Weights of a small GAN.
Model: 2.74M parameters, 32-pixel images, generator norm layernorm, generator activation silu, generator widths [32, 32, 64, 128], discriminator arch vgg, discriminator activation gelu, discriminator depths [2, 4, 2], discriminator widths [80, 128, 240].
Training: muon at rate 0.0088, 5100 steps, batches of 256.
Data: trained on drawn branching plants, 36250 training examples, 36.0 epochs.
Rows from block 3 of the discriminator, named by matrix and row number. Each number is 128 + 32 x the weight over its row's rms, rounded and kept within 0 to 255. All counts start at 0. Numbers have three digits each. After the name is the row's rms in percent of the matrix's.
# conv: 3x3 conv (discriminator.blocks.3.conv.weight, 128x128x3x3), inputs 121-127, a 3x3 kernel for each
conv.0 073:128128190128213128128128128211000128051128128128128199090128128128184053128128128128128128128128128128128128128128128128097128128128128128128128060128050230128045128128128066128128128128128
conv.1 077:128128128128128128128208189128128128128128082128128128194128128128128128102241128128128128128128128128083128128128180128128165128128128167053128128204128184128128128128128128128128128128180
conv.2 068:053128209190179242128128128128128128182128128070128128128128128128128091128128128128128128128047128128128128128089128128128128128193128128128128128128128128128128128128025128128128202128128
conv.3 125:224163191172128128189128128093128158073079086097047015128096128128128128096128168128201193128182200128128209128128128088076068128128071128128128128128166128166173128128098128128128128079115
conv.4 070:128128128128128128128128095128128128128128128128183128075060128128128128128067128128128128242128128128190128128128128128128192128187058128071128188128128128128184128128128128128128128128128
conv.5 134:181128251128128214128128219128172128128128128128090057128128128152128128128128128094128128128128128151093128171205182128199200128193199128128128128128128195128128128128128128084128128053023
conv.6 106:128128128128128087128128128203128077128128128128128128128128128128128128128186128128082101128128092128128128128128128072082128128128128128042128128128128187128205128128128128128128128128178
conv.7 097:128128128128166095128128128128128128128128128128128176075128036168128128128207128128128128128095202128128128128052128128128128128128128087128128178199128172167188168066128128128128128094128
conv.8 078:128128128128128128128128128128045128128098128128197128128128128128128128178181198068128128082210104128053128128058128055059128128161128128128128128128128128128128195128128128128128168128128
conv.9 057:128193128079128128128044128128128128128078128128128128128128128128128128128128019128128128128128231128009128128128128128128196128128128128053128128128128128128128128255128128128128216128128
conv.10 109:128162128128128196073080171128128128128128128208170128128128154128128128088068104128128080128128089051171128128172128061128128128203179128128097070128094128128128128128108128128128083078128
conv.11 109:128097079128097128128128128223185177193128209128128128128066096128128087095128049128128085128180163128128128128128128091128072128128050128128128128128128066128128128089128128128128077128128
conv.12 088:128128128128197128166128085128128128128065128128128091128077102128128051128180088128128128128128128128128128083128169128128128128128128128128107128065087042128128128128128058046128069012128
conv.13 112:128128128081128084162128080233173128202128128158128079183162156190198128128112193128203207128183128128128177128128128128083056128128128072103128128084128128128128128128128128128128128163128
conv.14 133:128128056128128080128128128180173128190197128148172179079128128128108128167128128128128162128104128128128128128128128128128166128227193128128128128128128128128161091084128011053128078063128
conv.15 073:128128185128204171128128128128128179128128128128128128128128053219200128128240128128158128081128128128128156128128128128128128128128233192128128128128128207128128128128128128128189128128128
conv.16 090:128128166128128161128128173128128128128128128128196128128128128197128128128128128128128128128170156224222159128051066128128128128128128128168177128128128128128128063128128070128128128128128
conv.17 099:128059128128081128128029091128128075168202128128128128128171163128070180128128128128173128079128128028128128128128128174092128170128061128064128128081083016128079128178202189212208255218223
conv.18 090:084128063128128128090023051128128128128128128057128128128128207128128128128128128128128128076128128128128128128128128128128128128128043178128219128128128076128128128128128128128164128128128
conv.19 139:128128128128102128087128128089154142172158128175241213128128128128128128128128083128096082128177096088128128128128128164128128164128128083128128128089128128128069128070097086076087082095050
conv.20 113:128128128128182177173128128079128128128205201128128128128128128169128128176128128193187166128170152128128128128085128128073128128128195128128128185128128198164128128128128128128049128166128
conv.21 131:128128128128082102128107092128128128128149128177128128128128150128165128128128150061128128056087094128079089128128199128128128091128159207086128186128128204128128128128128187180128187128128
conv.22 076:128128128128128128128128167128128128128128179128019061185128128128128128180128185128128058065128128128128128128128128208192128055128128128074128073128128128188185128196173128128128128128176
conv.23 110:128128172128078077128082128222128178128128128128128076096128128099094092128128077181128128189128128092128128128128128128128128172128128128128128128128163186203128128128174128128183128128150
conv.24 104:166128128128170149128128128128128128069160128128128128128128089128128128128128128128128128128084081069055128194128176128128128128128184128162128128161128128087069128128128128128128128128128
conv.25 088:128128128184128128197128128128128077128128063128069128128128128128128128128128128128128128128128128128071128128128128095128128128128128072040128128128128128128128179128128202128128182128128
conv.26 134:092054128091128128055128128046056044128097128128128150128170177128128128128128128092128109128128128128181192128128128128128128097091128128128128128128128128128128128128128128128128165128128
conv.27 108:178128128128170128221128128128081083128128057208128128128128162128128103128128128128128079175128128128128128128194128128128177128128128128176065128128128128081128180128128128128128128128094
conv.28 060:128128128128128128128128128128076128128128128128218128128128230128044128128190128128185128128128128128128128128128128128128201128128082029216128128128128128128128128128128128128128128128128
conv.29 129:128018058128128128128128162087161128128199128101187128128128128128072128128128128128128153128128128162128191031050076050079128097128088167128162128128128073083128128049055128088128128128128
conv.30 075:128128128255213128233128128128128128128128128128128128056128128128194128128128128128128045128128128028128128128128128100128128128128128128170128158128162128060128081128128128128128128128128
conv.31 097:128128128059128170128196176088128128128128128128164128067128183128128128128128082128158167128161197074128211192128128173128081128089128128128188188128197128128128128128128087128128128128128
conv.32 091:128128128128128128128170128128128128128128128128128128128000074065128128076128128128128078128128128128128128128128128197128128103128128128128128128128128035128128128061128128178128128128085
conv.33 096:128183128128176128128128128128128176173128128128128128128128128054128128128128128128128128195128074128076128128094128165128128128128128128128128178128128128128204188185128095154128128128128
conv.34 093:128128128128202128207128128128128128128071128074071128128157128128128128095128128128128128128128128060128128168128128128128128188128182016065128128128128080128128128128072095128128198128128
conv.35 096:128077128048128186073128128204190180128128160128128128174128128128128128128106167128128128128095128128128128128128192203128164128168162128128128128128082191193128128128091128128196128128128
conv.36 100:128128212128076128057082128128128079128128029128128128084086128128128128128128128128077128128084128128128057128182128128128128128128128128171128128128128128084128059128063100128128128128128
conv.37 100:128088076128093128128128128086089128128128128128077128128128090167175099128220128056128128128128128128128128128128128078162128059128092128128049128128128073052057128128128180178128128128159
conv.38 120:094128128064128169128128167128128128128174128189180128128091128128128095128128128069128128128128173049128128128128128087128128077128128100128128175128166128128128128128128128128128128128128
conv.39 055:128194128128128128128128128128128128128128128128128128128128128180128128055128128051054128128128128128128128128128128083128249128128128128180048128128128194128128128128128128176128128128182
conv.40 115:128128128128128159128128128128128128214202128171169128128128128128128161128128128128128128128180128128152089128128128128128157128113128178128128128085128128128128128128128128089128076093128
conv.41 081:128128128128128128128128128084128174207128128194154183167058077128082128193185128081128128128128128128087128128128211205128186180175201128128128128086190128128065128128128128066128128165128
conv.42 061:128128017128128128128128128063128128128128128186128128128128070128061047128186128128066128128073128128128128128128128128207128195128128128128203128128042128128128128128128128128128128128128
conv.43 069:128128077128128128078128128128128219128128128128128128128128128128128095128071199128128128128128176128128076087128128128128128128059128128128128128128128128128128105128080128184095128128128
conv.44 060:128102128128128085040185128067128128128128201128218128128128128128128128128128128128128128128189128128128128063128128128128128128128128082128051128128128128128128080128128128128128128128128
conv.45 155:128128170128128092154128068073063035097128062128128128128128156094084128128128128128128128128128128128128128128128097128079128187106147128128128128128128128128106128128186128167184128128128
conv.46 118:224128128184128104128128128128216128061128223128183175128152128128128128128128195128181128128128128128192128058128128068067128164083128187128128128128211128128111128072100187189128203128099
conv.47 071:205128195128239128246128128128128128128195128205128064087128128020128128128128128063128128128128128128128128128128128070128128172128128128089128128128128128057128128128128051128128128128128
conv.48 096:128053086083166128128171128178172128157201171128128128077204128128128128128160128054128128085066077128069128059128128128128063128128128128083128083063128064128128128128099128062051128128128
conv.49 084:255210218224172128255177128218128190128082128128128068128128194128128128128128128128128128128128128128128128128093128128128128085128128128091190069083128176128128245128128223128128185149065
conv.50 067:128128128192128128128128128101128128128128077128128211128170128128128128128167174128128128128128128128128128128128128128070061128128128128203128128128128128175128128128058060128128205056128
conv.51 105:128184076128175128102128128128128097128128128062031128128128128128128166128128170047128128128128128128085128068128128128128128128128049128128194185128128088128128128128128128087088222066128
conv.52 128:198169128128128128128083128162128128163128128201178128128201070174171128186159128128128178196192182128162128128128128056128128128128082128128171128057128128098174199092128175128128186153170
conv.53 110:128173084128128077100128164128074074128128128128128128075068128128128128128128128128128201111128128128128128128128157189178128050128101128128186128128128128176128128128128128128075128128128
conv.54 106:097128128128128128205128128128128128128128063184059128128128084128128128177184128128128128128128128128177128128091128128080128128183164063080061097128128128181080128128128128128128128128128
conv.55 101:128128128128128128096128169128128128128128128128199128088128167128128128128128128128128175128128128199128128128173128128128128077074052128189204128128128128170162113128128091153128192128128
conv.56 096:128128128128128128128128083189128128128128128128128216128128128128128128128128128255128128213128095128171053128128128128185128128128128128128128128128175128128184128128128128128160128128128
conv.57 096:128128128128128128128128128128128128128128128128128222086128090128128088128128128182128128128128128128128128128171203088044128091071072128071128040081128057054128128128128128080128128179128
conv.58 113:128128128128128128197186194128128228128099128128128128087128128156158128128128128128170128164099109128078128128128182128128128169128160128173128169171178173180182067128128128128128128128128
conv.59 096:064128026128128128128211128128128128128128128192128191128128128171128074128128106128128061128128128179187128128107195128128128128185190128128088128128184167128099128128128128128160176128128
conv.60 091:169128199107102128128128128128191094061128161128128128098128084128128128128128128067128128128164128128128078206128128128128047128071128087128128128128202128087128128128128128084128128128181
conv.61 084:128128128087186128128054070128180128128128128192128128128128128128128128128128128128128070128128128128128199171194190128128128128128183128128188128176073165128128128128128128128128097128128
conv.62 067:182208177128128128128128128128128128128128128193052128128128036128128128128128128128128174128128076128128128128128128128128224211128128161128128128128169128177128173128128128128128255188051
conv.63 098:175128128088128128128128083081086128128128128154128128128128128128083174128128105128128128128128128128128128076128128085096128128128128128128128128128128160128163128128128128128128128128194
conv.64 088:074168128195128128128128128079087062128175128080169087212128128128128056128186128178128128159128128128191180128128128128128128128128075128176159128082128128180128128157128128128128128188128
conv.65 135:156128128128128128128091128128097128059069081057067089128128128089128165128128154128155128128150128128104128128128128088148128128128106128128168109128111128128128128168094128192128128128128
conv.66 094:128128196128128128128059128192128185192128082128128128128128128068128182128128128128128128075128128128128128128128078058128128128128128128128128095128128128128128255178206128128094128072089
conv.67 114:128097128128128028095128128128128128190198217128178128128128128128177128128177152128084079192128128173128171087128128128128128128128095080082128075128128128149128227211128225128128188071128
conv.68 104:128128091064128128057080128077077128128095128128215128128128128128173055084163100060128128055066128128060128080060128085128128128128128202221183128128128128128128128128168128128177128162128
conv.69 139:128099128128128128172128128128128158084128157128128128157128078174128128170128128128128128141128128128128128078069059089072044072097058128128128128128128128170156128128163128072063128128057
conv.70 083:088128031128187128128128128076181128128128211063097128128128128128076128128128128128128161128128198128128128128128128128054128128128128128128128128094128128041128090128040128128128128128128
conv.71 085:128128128128128128019128128128163167128128128128128128128128128088083128082128128128128179128167128128128128032128128164128128071128128128167128073128128128199128156128128207128128183128128
conv.72 116:060128128047128161128128128128128128160128102128045079128128061128128128128128162128128128128128128128128128128128128128128128128128128075093166094128128128128162128128128128102128128083128
conv.73 059:128128128179188128128128062128128200192128128128128128128128128128128202176128128128128128128063128200128128128128128128128128128128128128128128128076128128128128128128128128128128128128128
conv.74 074:128128178128128128128161128128128128128128128173128065181072128128128191185128197179128128128128128128128128128128128128128128080128128128128128128128128128090128128128068128128049128128128
conv.75 097:212128168128076128128128053166128128128128173128128193187100179077128086087045128128161128205138128199128128128128128128128089128128128090128128165128151128128128128128075180128128128101128
conv.76 113:128128128128128128168128212128171128128128128128128128108184195128105114107096128128102128128172128128128128067128128155128128128199128128128128128128193128198221089075128085106128128128171
conv.77 132:062128128128128128128128086128097128128128174186128101128086086128128128128128128078128079128150128102128179128184213128128128128128207128066053178084082128128128110128128128128178128128128
conv.78 094:128128128128128128186158063076128128128128128128128128128073128128159128098175128128069128128128128178128128128077128169128128209128128128128170128205128128176128128128128128128128128128128
conv.79 090:205128204128128190203185128215128128128128128128166163128128128128128128128128128128128128167128128071128128128128128163128128160128128167170163128206062128128128179128064128128211128128128
conv.80 100:128128068128128128128128128048128128128091128128128128088128128128128128128128128172128128128128128128128128128128128128128128128171173128250186203197128195128128128128191128128128128128234
conv.81 109:128128128185174128128128128128128128161190160128188128151128128128128128128128128207128128128151146128156128128128088087078101128128128128128128128128128128128128128128128178128128170172161
conv.82 080:091128070128074128075128128072187128128128168195078072128128128128171128128176128128097128128188128077203128128032128128128128128128128128128171167128128128128128063182128065128128101128128
conv.83 095:128128128169128084176071128128163128128080128128128128182128128128207128073128128128128092084066128172095093128080128128128128128095083076172177128051184128128180128128128054128156128128081
conv.84 113:128128128128128176128128088128099087128082060086090128128128128128128128067065128128128089070128128128078079128128128154128128065071128095086076128128051128128128128168128128191128128128128
conv.85 125:128128128104075128128128105128080128128128128162128128128128128128128128128072079128128042057075128032062128034173200171189128128128128128128164128159096128105128128128145128168128128169128
conv.86 083:173128128128128165059128128128082041128128128030101128128182128193160159221209128128181128128128128128128128128165128037128128128077128128176128200189191128201128128128195128128128128128128
conv.87 102:128128084128159090162128128067128128128128128077128128128128128145128128146206128128220171071173128128185128153128059128080159181128128128128186128128128173082128128128172128128128229193128
conv.88 109:128128245190128128161128128128128183128128171128171128128157128084128128128128169128098168070160184174128168128128128128128074128128054128128128128128128076128128153128171128074146128128128
conv.89 067:128128128073128128128128217128128128128128076128128128128081128190083128128128128128128212218193128128128128128128128072128128059128128063128196128128128128128128128128128128204128128128128
conv.90 096:201128128128184094128128128128128179128128128128128128128128128128074173128128168191168165128128128204128128128128159128200181128128144193191128128128224128128128128128202161081128128128128
conv.91 132:128128069128128167098128128050128128083128128128097128128128128081128128128155128128128128128128176128089128128128169128128128102128148128080128128128073128087169128128180113128128128171128
conv.92 105:166128128128128128128128097128128172161128068128128169128068128128128128128128128095128128128128156128128208128128181086128128128128157128128128128173086181128128128128078128160128060171040
conv.93 077:173128128128128128128128128066128128128128128128128049128188128128128089128128128190128128194128203128128128128128128164128128128128052128056128128128128128128128128128128128084197165128128
conv.94 089:128084179128128128128077128128048071128128173128128128128128128128073060128128128128128128128128128128128128128128128128128128128061128005063016128068128050128128128188128128128074068086128
conv.95 091:128128191165128128174240226065044128128193166193128128128128128128128128128178128203128128087128128049128128128128189128128214178128191128128128128128128128082128128128092128128128128128211
conv.96 063:058128128128128128229128128128042128128128128128128191072128128071128128128128128128128128061128128078128128128128218128128128128128128128128245252128247078128128128128128081074128128128173
conv.97 073:000128025128128128128128128128167189216128128100128128128128214207128128128128214128128128128074128128071128128128128128128128054128128128128128128128128128128188128128054188128128128128128
conv.98 096:128128128128181128170128128128128128156128128128128128128128128128128128128049128128128158204128128128128128066128128070128128128128128128128128174128128128069171128201128128128128128128128
conv.99 086:199186067081128128128128128128195244128128128128128128128128083128128128128183128128128128128128074128128128128128128128128128128128128167128190128128128092128128128128214128202128128128128
conv.100 116:000053155128101128179128128128128128128128128128128128170128156155128128128128128070128128128182128128203128128083128092092128128078128128183128128128128081128128128086171128128097178128128
conv.101 061:128128064128128128242128128128128128128128200128054128128128128128012128064128128128201128128128128128128128181172062128183128128128128128128166128006128071128128058128128128128128128128128
conv.102 093:159063128128128128167128128128128108128186128128128128128128128102128128128128128128062020168128128128179128083128128082075128128128128128036072128128128128087128071128128071057128128073163
conv.103 136:128217128214179128186128128128128183128128128128128215128128147128112179128169180170155128128128079128065080128128128128128128128128128128128094128128158128128128211169205187184171205212128
conv.104 118:069128158128200128128128128089128128128128128128128128090128188128077128102128171128160084089075073087078128128128044094128043083128128092099128086077128128128128128128150128189128128128128
conv.105 118:128128078090059128067057128084128128084128128128128128186169190167213166128154128128173128128128079101128077128080067128128128158128128187128171167128128128128191128058128128128128069076079
conv.106 083:196128128128128128128199128128128128128037128128094128058128128180128128173128128211200214128128222128128211128128128128128064094167128128128128128128128128128128169128128128128128128128128
conv.107 114:128128128128171171128172128063128128128128128180165128128171128128184207128128128128100128128128128094128080128128128128128128128128128128128128128188205128128128164128152128084096080128128
conv.108 123:128103128128103128064128128128128243128128223073153128128128101175159128128128086128128128184128128128128161128128128070128128128128128128094128128073128128128128128128128167165128218224128
conv.109 111:056128128128128092128087035093128078128082076128128128128128128082105128128128169128128128128128128128128203085128083128088128092128128128128128087184177128128128128161128128128128128128128
conv.110 075:066128177073128128128128128003128128128128177128128128128077200128092128128081174128128128176128128128183128128174176128128128069128068219128128128128128128128128073128128128128128128128128
conv.111 105:128128128128206128210238128128128128128236128128128128149128082128071128072128128128081128128128128128088128128128128128128128128088180128128128157079128093090128181128075128128128088128200
conv.112 082:128128128069186128080172128128128128128186128164128128128128181128081128180128128128186128128088128128128128062128083128177128225128128128084177128063128062128128128128128220128128128128128
conv.113 133:128128128035128084128128128108093089109128128100128128128128160128055128128056128159128128128128057128128128128095162128128128128128128128099094128128071128128128128162174128128128094101151
conv.114 101:077128128128128128128128128177153128128167128128128128128128128128128128091080128191128128128128128128128128128063128128128128088128128226128169128172128040062065128128128095128128029044074
conv.115 096:088128128095128128160128128128128128128185128100097128128128128128086078128128128128176128128128128128128167095128128128128128128128128128128128128092128128092128128128128128128128128128128
conv.116 097:072128128088128067128073128128082128128128128128187214128167089168128128128154128128128128174158128128187158128128128128172187186128128128008031128128066128128128068128128128128128128128076
conv.117 067:128128128128128128128128128128128128128128128128128128128176062128128128128128216128128195128128128053128066128128128128128230128213128128128128064128128073128041062128051128128187128128128
conv.118 125:128090128128031128128128070128128179093128128128128128128162102128178128128128128128128184128128128128128128128128078128072067128128128105128128128095128128096128153128128128128128068079128
conv.119 110:128074128128128128076149207156128128128068195128128167173173128128128128128128048128128207075098079150069060128128128128128100056095097128128128128128128057128092128128128128128128128073078
conv.120 095:243255182249216158225236128128128091128128128128128128128128128128128128197189128128128128128128128128128128209218128237128193247179128128128128128128085128128128128128128128128128128128128
conv.121 078:128128128055128128100095081128128080128128128168128128128128128128128054072128060188128128128128128128128128077128128074128128048101128128128092128128128052190086068128128128128128232185128
conv.122 061:128128128128128128128128069128128128128128128128128128089128128128128128128185128128128128128128128128128128128128128128128187000128234128128128030128178041128177128128128128219128128182128
conv.123 124:195128160128200128175128128128128128174128128128128083168128128128075128128128128128081128128128079128104128199210189188221179128177201148149128128128128128109128128095093205128084128128128
conv.124 111:128128128128158128128128128128169180128080066128128128128093128128128128192163172128163128128128157128128128098128128128128128128181188128128128128128128072128128128091224128128183128087090
conv.125 089:128052128047128128128128128128128128104128128128128178128186168128128190128128128162087086189128128128171128128186128128128128213054078128128128128059128128128128072091128128128128042128128
conv.126 095:128048128128039128128128128128128128128128128161128128128128128128128128128128128208128128180128128128128128128061128072128078128177128128067128128128128128128128176182184128128128177193128
conv.127 108:162128128170086128128128174171128193128128206190187128128128128128068128128128079203128148128128070128128128064128128128128128128128128128070128178174128128202128193128078166096089128128128